From a checkpoint of a small segmentation model: arch unet.
Rows from block 2 of a small segmentation model, named by matrix and row number. Rows with one number belong to one channel. Each number is 128 + 24 x the weight over its row's rms, rounded and kept within 0 to 255. All counts start at 0. Numbers have three digits each. After the name is the row's rms in percent of the matrix's.
After each channel's rows are labels from the 100 images, of 14848, where the channel reaches its highest value: "responds to" is what is common among them. Only what is clearly more common there than usual is listed. The data: rendered rooms with furniture.
# convs0: first 3x3 conv (model.enc.1.0.convs.0.weight, 64x64x3x3, each kernel summed), inputs 0-63
# convs1: second 3x3 conv (model.enc.1.0.convs.1.weight, 64x64x3x3, transposed, each kernel summed), outputs 0-63

convs0.35 083:145127039126135128120130116127213128132127122129143142127041128184115126123128132131131122112110113106133135128061128124126133114118128121098127126134121120131113127113134124140137117160113107
convs1.35 095:130130199128126128127125126127122077119185113127130127153116111116108128112089128141155119132101124165068119146091131126122142132137160131157125130140099127122123099132148111103123129047088127
responds to: arch

convs0.34 154:128121128129128129143128129129126132128127127127129094190135131121129107130132134125130130133127097113128128130128122124055118125118128128126128127065128129012120115055129106128127137128149133
convs1.34 092:119127113116119123123111119131145052170106128133131181126123111127125121128121119043132152134127149110189160132137130138113122117147165079126138137164123131154127140153101174122133136128114125
responds to: robot; largest object: robot

convs0.58 085:136108119127124128125129124166121129128137127127087127133056125122129128128130137129140104163107126107120126126119124124124128159045128131128130143139121035128116064104131111126120131079122114
convs1.58 043:092094132131143105102120128129135163161125125126106134131094120135108120113084119152131120153153113132132099132125127132126106112127130142113121131128128005152172123129112130071132132113123119
responds to: table

convs0.31 074:107099092128125127128128127137132128124131129128135114124055128088119127124129128114138125103071094142128154128126029113124096123114128120128127124140141116124117043128154131120120121122123104
convs1.31 075:170123115142144131104155117134127119133203156117185134133127134118131125132129175120151099131132128134116116139084101125127165137182127127188127194161119125135136131129129117106127098097120127
responds to: arch; trophy; dog

convs0.29 082:093123128128127132080128119089128128128120124126054123128132129048100131124128125128126132166119119107105155128144124163145107153167136124143129132196145082153136125113143078123126125120128123
convs1.29 039:119127136125128127131137116135135131124130129109130187144141120129135148132093150127109111128083127107117069149145120146132086125133095128127150129117116105133146125153119155252131128110113127
responds to: robot

convs0.11 096:128216125129142127125128155091126128128181127128106128126149128129197129126128101113130127095109041114129153128124132140123123128121128128095129127087133125126123122103106075148127125136124126
convs1.11 102:130095133187122125137122115130165147128145144127132244137142128155158123153127137118147135129128130138116197137135126098147142108095125118173127137125129113136164141142134129117112128130132109
responds to: robot; largest object: robot

convs0.6 088:109113117128132140109126131122131127128140118122089133128000128117117128126128136127127114126129140125131136128133124121131124126129124116126128132132124117127127075129118124140118164121128177
convs1.6 024:126132128126128129129128123129126126128128129130128129126127127141129127130129127126128127131129131127125126130127127127129122138130129131128125130129124128129128134128127128128129255147133130
responds to: umbrella; trophy; count: four